{
  "model": "self-supervised image encoder",
  "dataset": "rendered scenes of toy objects such as cars, trees, mugs and chairs",
  "train_examples": 97500,
  "image_size": 32,
  "crop_scale_min": 0.3,
  "horizontal_flip": true,
  "translate": 0.12,
  "color_jitter": 0.4,
  "cutout": 0.4,
  "method": "byol",
  "arch": "convnext",
  "isotropic": false,
  "norm": "layernorm",
  "activation": "geglu",
  "mlp_ratio": 2.67,
  "dropout": 0.05,
  "inner_norm": true,
  "drop_path": 0.15,
  "patch_size": [2, 2],
  "depths": [3, 3, 3],
  "widths": [64, 128, 256],
  "kernel_size": 7,
  "projector_hidden": 1024,
  "projector_out": 256,
  "projector_hidden_layers": 2,
  "target_momentum": 0.99,
  "init": "trunc_normal_002",
  "residual_init": "none",
  "optimizer": "adamw",
  "lr": 0.0016,
  "beta1": 0.9,
  "beta2": 0.999,
  "eps": 1e-06,
  "grad_clip": 5.0,
  "magnitude_pruning": 0.3,
  "steps": 7900,
  "batch_size": 512,
  "epochs": 41.5,
  "lr_schedule": "step",
  "warmup_steps": 230,
  "weight_decay": 0.1
}
Rows from block 2 of a small self-supervised image encoder, named by matrix and row number. Rows with one number belong to one neuron. Each number is 128 + 24 x the weight over its row's rms, rounded and kept within 0 to 255. All counts start at 0.
After each neuron's rows are labels from the 100 images, of 14848, where the neuron reaches its largest size: "top examples" is what is common among them. Only what is clearly more common there than usual is listed. The data: rendered scenes of toy objects such as cars, trees, mugs and chairs. In brackets: how many of the 100, against the usual share in percent.
# gate: MLP gate (model.blocks.2.mlp.gate.weight, 160x64), inputs 0-63
# fc1: MLP up (model.blocks.2.mlp.fc1.weight, 160x64), inputs 0-63
# fc2: MLP down (model.blocks.2.mlp.fc2.weight, 64x160, transposed), outputs 0-63

gate.68 [128 128 128 186 128 151 128  70 165 103 178 165 113 126 181 128 130 128 128  88 142 142 119 120 128  90 128 128 141 107 128 128 140 128 141 128 128 128 121 130 189  83 128 128 128 102 128 156 142 128 210 116  93 128 111 132 137 115 124 130 128 128 128 116]
fc1.68 [128  93 128 213 124 124 128  79 164 128 131 132 128 128 128 128 111  91 106 128 129 147  96 104 106 128 141 128 102 167 150 128  96 128 148 128  79 145 128 130 160  81 153 101 128 129 141 138 138 115 128 128 188  72 128 124 142 128 109 128 109 128 143 126]
fc2.68 [107 107 135 111 149 163 128 124 165 157 150 103 130  98 135 147 131 120 160 157 106 149 128 133 105 103 141 133 118 129  97 111 128 115 128 123 157 124 120 128  82 157 128 160 130 120 101 100 128 154 173  83 111 145 173  70  84 161 131  91 128 128 128 170]
top examples: red object (56 vs 15.9); its colour: red (28 vs 8.4)

gate.51 [128  97 128 118 107 107 128 100 128  96 168 124 135 176 128 140 128 142 159 176 128 150 108 111 135 117 140 184  88 131 134 117  94 128 114 138 146 105 167 163 123  94 105 136 197 130 139 128  87 137 148 169  92 128  97 154 128 128 115 136 135 136 128 110]
fc1.51 [ 69 128  97 140  87  98  97 183 145 154 160 128 128 121 146 162  85 134 181 128 128 121 128 156 128 128  69 128 106 109 128 122 160 101 128 103 102 128 128 112 118 116 128 141 128 112 101 117 128 126 128 131 161 171 130 149 153 128 121 105 106 128  91  97]
fc2.51 [162 128 117 160 106 128 112 128 128 128 154 129 128 152 128 128 186  95 132 157 111 128  89 104 126 128 115 121  93 123 159 139 155 135 100 128  99 127 128 128 159 110 134 155 128 102 128 101 128 128 128 146 128 128 155 147 230 134  77  96 128 158 128 116]
top examples: purple object (37 vs 16.3); its colour: purple (27 vs 8.6)

gate.91 [128 128 128 111  80 128  69 136 108  79 137 114 128 128 101 148 127 128 160  79 183 128 128 176 138 152 128 128  84 112 115  83  98 144 157  94 106 143 128 134 128 127 120 168 123 152 116 173 121 128 128 127 119 119 117  79 152 133 130 128 109 141 152 128]
fc1.91 [134 122 118 128 110 121 200 128 115 139 139 137 115 128 128 128 128 114 128  86  90 121 128 147  88 112 128 114 128 128 113 159 108 164 149 135 114 106 141  87 154 109 159  54 128 118 129 160 151 128 124 133 128 159 128  91 138 160 165 145 181 154 116 156]
fc2.91 [152 142 129 106 151 128 117 128 127 108 100 120 181 164 123 136  85 128 106 128 156 113 142 128 102  98 117 128 197 180 100 146 128 141 143 151 116  93 158 142 126 137 120 111 109 152 151 112 143 100 135 142 127 110  95 171 111 104 105 128  99 127 176  98]
top examples: light from behind the camera (56 vs 25.5)

gate.92 [148 128 151 125  89 178 117 166 184 128 112 102 111 165  65 104 128 133 128  72 133 148 134 155 129 118 128 128 128 172 157 128 128 138 128 121  87 119 107 118 103 129 120 120 128 128 108 128 128 105 167 135 133 188 128 116 162 128 128 137 128  95  96 128]
fc1.92 [126 119 128 132 128 170 156 166 192 127 147 101 128 127 121 129 112 149  99  83  95 128 128 140 128  76 146 128 109 128 128 121 128 153 112 128  63 128 128 128 128 128 163 157 106 119  71 150 128 108 158 144  89 147 128 128 128  96 107 128 168 128 166 128]
fc2.92 [128 128 163 165 143 105 153 120 141 103 151 128 128 128 176 155 128 114 141  94 146 106 128 128 128 109 123  96 152 179 140 128 108 142 124 141 150  91 139 124 130 148 156 131 115  59 128 130 128 110  73 128 128  72 165 128 128 158 128 116 148 145 160  86]
top examples: light from the left (52 vs 24.3)

gate.11 [142 114 128 120 117 128 128 128  81 180 196 128 110 128  97 128 103 129 120 128 128 128 128 128 115 163 115 128 128 149 128 115 119 128 141 118 128 125 123 109 174 168 128 164 176 128 128 113 128 124 128 132 137 160 184  42  94 128 117 152 141 128 153 128]
fc1.11 [109 128 103 128 128 128 122 128 128 148 125 126 142 160 128 134 128 159 128 128 128 119 128 121 153 119 161 128 108 175 151 170 128 128 173 122 107 128 130 108  71 128 103 128 128 140  95 134 128 128 128 128 128 125  61  41 128 101 102 105  65 141 143 128]
fc2.11 [128 128  95 111 191  92 128  88 159 113 123 153 128 128  71 124 158 134 107 104 137 161 128 128 102 119 135 141 136 128 128 129  78  69 149 128 115 128 128 133 128 128 128 117 128 168 133 158 129  99 155 159 103 128 163 128 148 128  99 127 128 128 122 195]
top examples: count: three (61 vs 32.9); ladder (25 vs 6.8)

gate.5 [143 121 114 213 134 143 105 114 159 109 128  72 128 128 150 128 154  77  95  91 128 128  91 153 131 153 109 144 128 146 128 161 172 128 128 128 128  99 153 119 127  74 169 128 128 126 181 128 142 127 128 128 128 107 120 128 128 110 128 128 129 128 158 128]
fc1.5 [138 153 128  61 128 122 114 128 104 138  70 157 136 128 139 180 128 143 149 128 121  80 128 149 150  91 140 155 143 128 128 128  71 159 149 128 114 144 113 128  69 186 128  87 128 139 116  98 128 128 128 155 129 104 122 128 128 106 141 137 128 128 127 128]
fc2.5 [153 137 145 144  77 111 128  97  94  99 139 128 151 142 128 128 112 132 109  72 147 110 106 154 143 108 102 112 155 128 161 140 162 128 113 157 113 116 117 124 192 125 128 100 128 128 154 128 116 105  99 159 130 144  88 165 173  94 128 149 143 128 149  88]
top examples: yellow object (45 vs 15.9)

gate.23 [131 105 128 128 127 145  98 150 160 125 172 124 111 128 153 111 135  89 109 149 137 104 128 104 109 117 161 146 128 120 134  87 119  97 151 106  88 126 128 157 128 128 163  97 109 116 175 176 135 128 125 117 106 126 110 150 128 128 128 107  90 112 125 217]
fc1.23 [145 100 105 128 108 141 128 159 140 126 132 127 128 169 100 105 170 120 128 123 170 128  99 141  58 110 104 128  94 151 128 128 140 108 173 106  88 177 150 128 130 146 120 128 128  73 143 128 145 128  96 128 129  99  94 128 123 104 158 128 153 115 169 128]
fc2.23 [128 137 149 118 113 128 153 128 128 122 168 149 140 128 111 128 128 106 103 128 139 129 147 176 155  93 137 128 128 158  58 117 138 192 128 128 113 116  78 128 138 174 161 102 101 131 159 128 130 128 128 104 128 148 167 104 142 126 154  93 110 138 128  77]
top examples: hammer (39 vs 6.1)

gate.9 [128 166  92 128 157 152 128 121 128 160 128 134 128 172 156  89 128 166  97 160 114  99 128 130  66 125 128 133 128 115 152 128 105 128 128 174 128 160 128 130 144 128 125 128 126  65 184 128 142  88 128 133 145 128  88  93 145 128 128 102 128 108  97 128]
fc1.9 [128 147 106 120 156 161 134 128 138 128 133 118 143 169 103 128 130 114 153 145  98  86 128 101 128 128 137 182 128  62 128  77 160 109 128  90 109 130 128 128 128 157 138 119  81 136  85 155 106 128 149 131 162 119 128  95 152  92 163 100 146 109 127 128]
fc2.9 [ 90 150 128 131 128 109 128 131 113 156 118 139 128 128 160 154 148 160 128 128 160 153 120 138 128 123 128 128 132 207 132 168 128 166  75 128 128 133 164 128 121  81 104 128 128 128 128 171 135 109 111 160 123  93 119 121  50 128 128 128  97 122 135 128]
top examples: light from the left (49 vs 24.3)

gate.46 [150 128 128 100 128 151 139 163 134 128 113 128  72 131 112 128 152 134 137 133 162 128 128 112 110 186 128 130 122 128 146 128  76 128  91 116  62 109 103 128 145 148  81 128 128  90 131  89 156 104 128  96 136 128  93 128 128  68 107 103 138 136 128 128]
fc1.46 [ 95 113 123 159 128 128 118 165 170 106 123 128 185 114  86  98 128 174 128 120 128 128 128 134 135 102 111 128 101 130 128 133 133 128 162 128  85 128 112 179  88 146 110  98 104  81 128 128 144 128 128 128 102 164 128 169 128 171 125 128 107 159 171 128]
fc2.46 [ 95 128 128 140 128  86 131  98  90 141 116 142  79 128 161  97 172 128 128 115 144 128 144 127 141 113 173 149 128 128 124 128 128 128 128 113 108 116 100 151 128 120 128 128 163  66 128 158 143 142 113 140 104 158 149 132 147 131 170 128 128 128  39 128]
top examples: light from the right (55 vs 25.2); hammer (27 vs 6.1)

gate.94 [114  98 114  35 130 128 111 168 108 127 102 117 128 107 114 128 171 128 128 147 128  92 118 143 128 128 130 146 128 119 141 137 126 128 128 128 145 128 122 124  34 157 145 111 149 136 137 128 128 128  54 128 110 139 128 108 122 125 128 116 147 128 128 149]
fc1.94 [164 139 142 106 128 155 128 128 163 149 128 143 149 128 128 128 134 178 155 128 128 151 128 128 149  93  75 123 148  97  99 119 133  92 128 107 165  98 113 121  78 128  67 176 128 128  94 120 144 128 128 102  91 195 137 140 128 128 128 128 128 126 132 128]
fc2.94 [128  84 128  93 128 173 128 102 169 153 143 106 141  82 165  89 128 128 167 179 115 168 128 128  85 128 128 128 123 138 128 104 128 104 128 134 128 141 114 120  62 128 128 163 128 128 129 120 108 128 197  95 134 128 128 128 124 125 134 128 128 106 119 156]
top examples: red object (48 vs 15.9); its colour: red (28 vs 8.4)

gate.87 [128 127  97 154 128 163 128 150 128 128  80  74 128 120  95 105 128  75 135 118 128  95  93 110  65 154 162 128  94 155 100 151 162 128 128 128 128 128 128 145 137 128 128 125 118 128 173 137 128 128  54 128 147 124 128 128 140 135 128 104 128 128 155 158]
fc1.87 [128 128 141 118 107 140 143  70 168 128 107 195 128 128 149 146 128 145 111 146 128 147 128 128  98  88 128 144 112 128 121 128  71 181 128 154 128 125 128 151 119 161 128 128 121 128 128 134 106 128 227 154 128 128 114 148 121 133 144 128 125 107 128 122]
fc2.87 [161 128 131 116  72 128 100  54  97 122 128 109 128 155 152 134  93 146 116  81 147 128 121 159 128 100 128 118 168 198 151 154 170 122 128 167 128  85 135 135 128 154 122 111 116 153 158 128 122 128 145 150 114 128 128 126 128 128 128 128 128 144 149 128]
top examples: green object (44 vs 15.6); its colour: green (25 vs 8.2)

gate.14 [128 125 128 128 128 128 128  85 112  93 127 131 115 128 128 128 146 128 174 136 148 121 109 128 103 174 154 128 146 167 207 128 112 128 126 128 173 135 138 154  92 118 128 113 144 107 128 128 108 111 128 145 108 126  65  74  86 163 149 113 148 113 102 128]
fc1.14 [128  88  96 180 128 128 111 128  78 128 128 118 154 148 102 128 128  87 128  99 102 171 160 128 100  98 190 117 105 136 164 128 108 151 128 147 163 146 163 138 154 128 123 128 128  97 131 157 119 105 136 138 128  68 128 153 134 135 125 115 136 141 163 128]
fc2.14 [128 128 147 128 151 128 128  57 144 118 140 120 128 116 153 128 114 150  77  95 119 116 158 178 128 128 164 128 159 128 111 143 109 128 123 138 104 128 129 141 124 128 140 111 128 165 111 135 128 124 128 152  84  85 157  90 114 184 161 138 115 128 192 128]
top examples: umbrella (31 vs 6.4)

gate.85 [150 128  89 195 128 128 128  92 159 128 124 171 128 150 150 105 130 151 128 109 132 128  91 136 128 139  82  95 128 128 109 128 132 106 133  87 130 108 128 128 160  87  78 128  99 128  92 128 128 128 212 112  91 128 128 128 128 133 128 120 128 128 128 121]
fc1.85 [128 132 139  54 128  78 128 245 146 128 128 111 129 132  86 128 137 128 138 157 114  96 139 128 128 116 128 122 128 128 128 108 121 127 126 154 104 132 149 119  97 169 128 128 145 122 145 128 154 128  79 128 152 128 128 128 111 128 128 112 128 128 128 150]
fc2.85 [154 128 142 128  93 120 120 128  95 128 149  94 187 175 141 128  94 123 128  75 157 128 103 139  99 107 135 114 128 160 128 118 129 113  77 166  96  95 128 128 128 156 128 129 143 126 177 128 146 128 128 138  95 177 115 112 186 142 128 128 128 128 121 123]
top examples: teal object (35 vs 15.5)

gate.21 [129 128 128 128 128 128 163 141 117 119 127 158 165 128 136 135 128 128 106 124 149 112 131 128 128 117 107 128 128 128 184 144  99 114 128 103  90 166 128  96 150 128  93  47 177 128 119 128 170  98 113 181 128 128 164 180 128 133 128 128 115 128  90 123]
fc1.21 [116 149 117  86 128 135 128 156 114 138 143 128 128 101 136 128 133 176 128 128  94 128 105  95 155 137 128 112 137  56 141 100 132 128 133 128 114  78 160 169 128 130 116 176 130 128  94 128 128 164 109 107 189 191 106 123 128 128 128 128 132 115 142 130]
fc2.21 [ 97 128 105 113 154 135 134  86 153 150 116 140 128 128 128 128 128 105 157 139 128 128 130 128 128 136 145 125 151 128 124 128  73 162 128 128 111  81 199 111 106 128 115 139 128 127 133 116 134 125 128 105  97 108 128 153  91 128 162 202  81 160 174 128]
top examples: purple object (36 vs 16.3)

gate.26 [156 128 117 161 150 128  83 142 118 128 166 108 128 128 144 128 159 128 141 109 128  85 128 128 178 129 134 123 128 128 125 128  98 156 135  90  83  92 128  64 128 153 108 113 128 128 128 137  93  92 141 128 112 164 128 156 128 153 110 160  83 120 183 126]
fc1.26 [128 128 128 154 128 154 128 128 101 123 128  95 119 128 110 110 128 148 111 106 131  96 118 122 116  90 166 128 159 149 128 128 109 103  96 128 128 139  99 105 128 128 174 113 145 128 111 128 128 128 152  76 142 128 194 206 109 128 101 169 117 162 170 128]
fc2.26 [132 128 110 147 108  72 128 128 114 161 128  79 106 128 157 119 128 159 133 116  99 155 172 116 111 161 128 135 128 153 170 151  99  89 115 144 159 129 128 128 128 158 128 144  92  82 130 152 123 128  73 124  97  78 155 128 112 128 134 127 140 156 158 128]
top examples: count: three (65 vs 32.9)

gate.15 [ 54 113 156 117 144 129 128 128 154 140 130 128 110  86 147 144  81 109 130 116 143 121 135 120 128 128 128 120 165 153  86  95 167 134 128 147  73 128 173 123  88 139 128 131 155 138 110 111 128 128 128 144 115 174  71 128 143 151 149 122 110 128 100 144]
fc1.15 [158  99 114 106 128 128 128 128 123 128  98 128 161 143  78 128 128 128 161 116 141 118 152 151 151  99 128 154  89 107 128 153 181 177 152 109 195 128 128 128 118 100 128 160 128 138  85 156 128 128 115 128 128 169  87 128  92 128 142 113  86 109 128 128]
fc2.15 [128 128 172 128 138 183 128 123 128 139 156 128 167 100  87 168 128 118 128 146 108 120 128 102 128 101 128 143  87  68 159 102 173 128 128 171  92 142  94 128 128 117 119 120 105 128 124 108 157 153 135 128 128 196 128  98 140 120 128 140 128 148 116 117]
top examples: tree (26 vs 6.4)

gate.39 [108 128 128 128 124  77 142 120 128 137 114 128 149 144 149 128 141 133 129 104 154 113 128 149 106 132 128 177 140  44 164  92 128 121 163  45 131 128 128  78 136 161  94 152 112 138 130 170 154 128 108 136 133 130 128 128 135 107 128 128 144 128 135 128]
fc1.39 [ 96 128  81 104 128 128 156 128 128 128 134 138 107 154 187 110 157 128 119 116  97 123 149 128 139 128 102 128 141 130  70 102 114 127 128 128 104  81 128 128 134 128 128 128 116 134 140 184 120 103 128 164 128 188 128 120 164  91 166 124 128 101 159 171]
fc2.39 [128 150 157 128 128 180 126 105 135  95 157 157 154 144 128 130 113 103 128 128 128 119 128 153 181  96 137 109  94 128  81 129 176 189 151 128 109 114 110 112 128 142  93 111 128 150 154 101 115 132 128 108 134 111 111  93 128 117 166 128  92 125  99  83]
top examples: hammer (37 vs 6.1)

gate.52 [102  62 121 132 126 144 119 128 148 128 128 120 142 118  95 145 108 145 127 119 163 150 123 169 128 115 128 126 105 162 163 159  99 123 137  98 160 128 150 145 128 155  99 114 141 109 128 128 128 142 104 128  71 112 128 185  57  87 109 112 148 128 128 133]
fc1.52 [ 88 128 121 145 146 128 128 154 109 105 114 103  86 153 103 128 128 128 128 128 141  99 177  70 102 128 128 128 128 128  78  89 128 128 128 163 128 185 103 127 142 137 128 128 128  98 145 128 142 176 160 165 128  74 165 142 120 128 143 129  97 128 128 153]
fc2.52 [123 177 116 122 150 175 106 158 132 128 128 128 146 125  98 138 138 129 144 106 148 128 128  88 128 128 160 120  82 120  86 128 150 137 169 130  79 128 126 128 111 131 107 105 125 156 144 147 128 157 149 174 150 144 118  83  77  87 161 128  94 128 111 110]
top examples: hammer (42 vs 6.1)

gate.1 [108 145 104 128 121 100 128  26 101 127 179 128 128 128 179 151 128 128 128  95 128 151 144 112  95 141 120 128 161 140 130 134 147 153 128 122 173 129 114 139 158  85 128 105 128  86 135 115 126 128 151 163 120 146 110 128 164 128 128 128 128 109 150 128]
fc1.1 [136 135 119 201 123 181 158 105 160 106 112 139 132 128 128 128 128 143 128  88 128 129 122 109 128 128 128 103 109 129 109 113 128 154 169 128 115  84 101 136 146  85 100  97 116 128 128 143 128 142 210 159 116 128 145 152 169 106 139 141 113 128 145 128]
fc2.1 [101 128 135 128 173 154 128 161 194 112 120 128  96  81 118 156 154 136 128 183 128 128 120 128 128 104 112 128 128 102  80 128 128 157 183  87 172 123 128 122 112 128 141 128 128 124  88 128 116 128 130 125 146  64 149 118 105 127 138 128 128 117 143 147]
top examples: red object (40 vs 15.9)

gate.53 [116 128 128 128 103 148 133 128 150 119  96 149 128 115 125 164 133  87 128 173 128 135 128 172 135 128 128 117  97 105 202 128  89 123 179 114 128  81  89 185 128  99 128 128 175 110 165 125 128 128 114 113 132 128 127 119 128 155 158 123 128 104 148 139]
fc1.53 [142 114 112 128 146 128 128  96 128 128 128 128 128 128 110 139 122 126 117 128 148 106 103 128 128 107 128 126  87 128 139 128  73 136  93 128 159 130 122 189 152  63  97 115  90  82 146 128 128 112  79 128 126 152 128 200 127 128 124 128 143 114 128 182]
fc2.53 [ 81 141 103 145 149  95 128 123 114 149  87 139  94 128 114 119 166 141 154 105 128 143 150 143 108 158 144 139 190 139 128 160  73  86 128 116 142 130 128 150 141 128 203 128 135  77 107 160 118 124 106 150 128 128 134 128 128 138 128 128 128 125 114 157]
top examples: bottle (46 vs 6.5); largest object: bottle (36 vs 3.3)

gate.65 [142 101 120 146  69 117 128 104 174 128 128 128 128 134 145 128 122 124 128 154 120 128  93 128 168 114 111 128 128 185 128 128  96 149 128 128 128  90 182 121 115 113 156 128 145 215 103 108 120 146 128 149 165 128 128  99 121 101 151 128 128 101 101 128]
fc1.65 [128 163 113  99 150 131 112 128 128 128 128 160 128 124 153 115 167 101 128 142 113 128 128 141 104 113 168  99  84 198 130 128  82 171 164 136 127  94 177 146 128 117  99 106 128 128 161 175 128 128 125 148 135 104 134  97  96 138 128 129 150 105 128 158]
fc2.65 [128 125 128 116 128  47 118 175 107 128 129 108  74 128 128 112 128 105 140 150 128 153 116 145 103 128 128 128 128 117 156 164 128 109 119 128 164 122 179 128 142 121 174 133 162 128  90 128 138 110 128 128  98 111 114 128  59 142 152 135 128 113 124 172]
top examples: light from the right (55 vs 25.2)

gate.19 [128 128 112 121 146 113  88 128 153 128 128 156  86 117 129 136 118 130 128 144 141 157 115 111 122 105 155 128 128 134 121 128 141 128 143 123 100 128 139 192 128 139 107 114 115 114 128 153 104 128 160 128 128  66 115 108 128 166 128 225 169 141 122 170]
fc1.19 [139 128 109  92 101 128 122 143 166 115 152 128 116 128 161 143 128 117 181 143 121 128 120 107 154 128 175 162 168 136 132  62 170 137  87 132 105 133 126 128 114 128 119 137 109 133  99 143 119 100 128 115 128 128  90  87 130 170  98 177 150 111 102 128]
fc2.19 [113 128 128 171 122 110 128 144 137 130 196  81 128 128 131 136 142 128 119 128 142 130 152 115 128 165 128 128 117 128 172 152 107  93  53 128 145 140 137 128 155 128 128 128 128 128 137 128 116 115 105 128 128  60 128 128 104 165  70  80 128 146 128 128]
top examples: light from the left (50 vs 24.3); white object (44 vs 15.6); its colour: white (31 vs 8.5); umbrella (28 vs 6.4)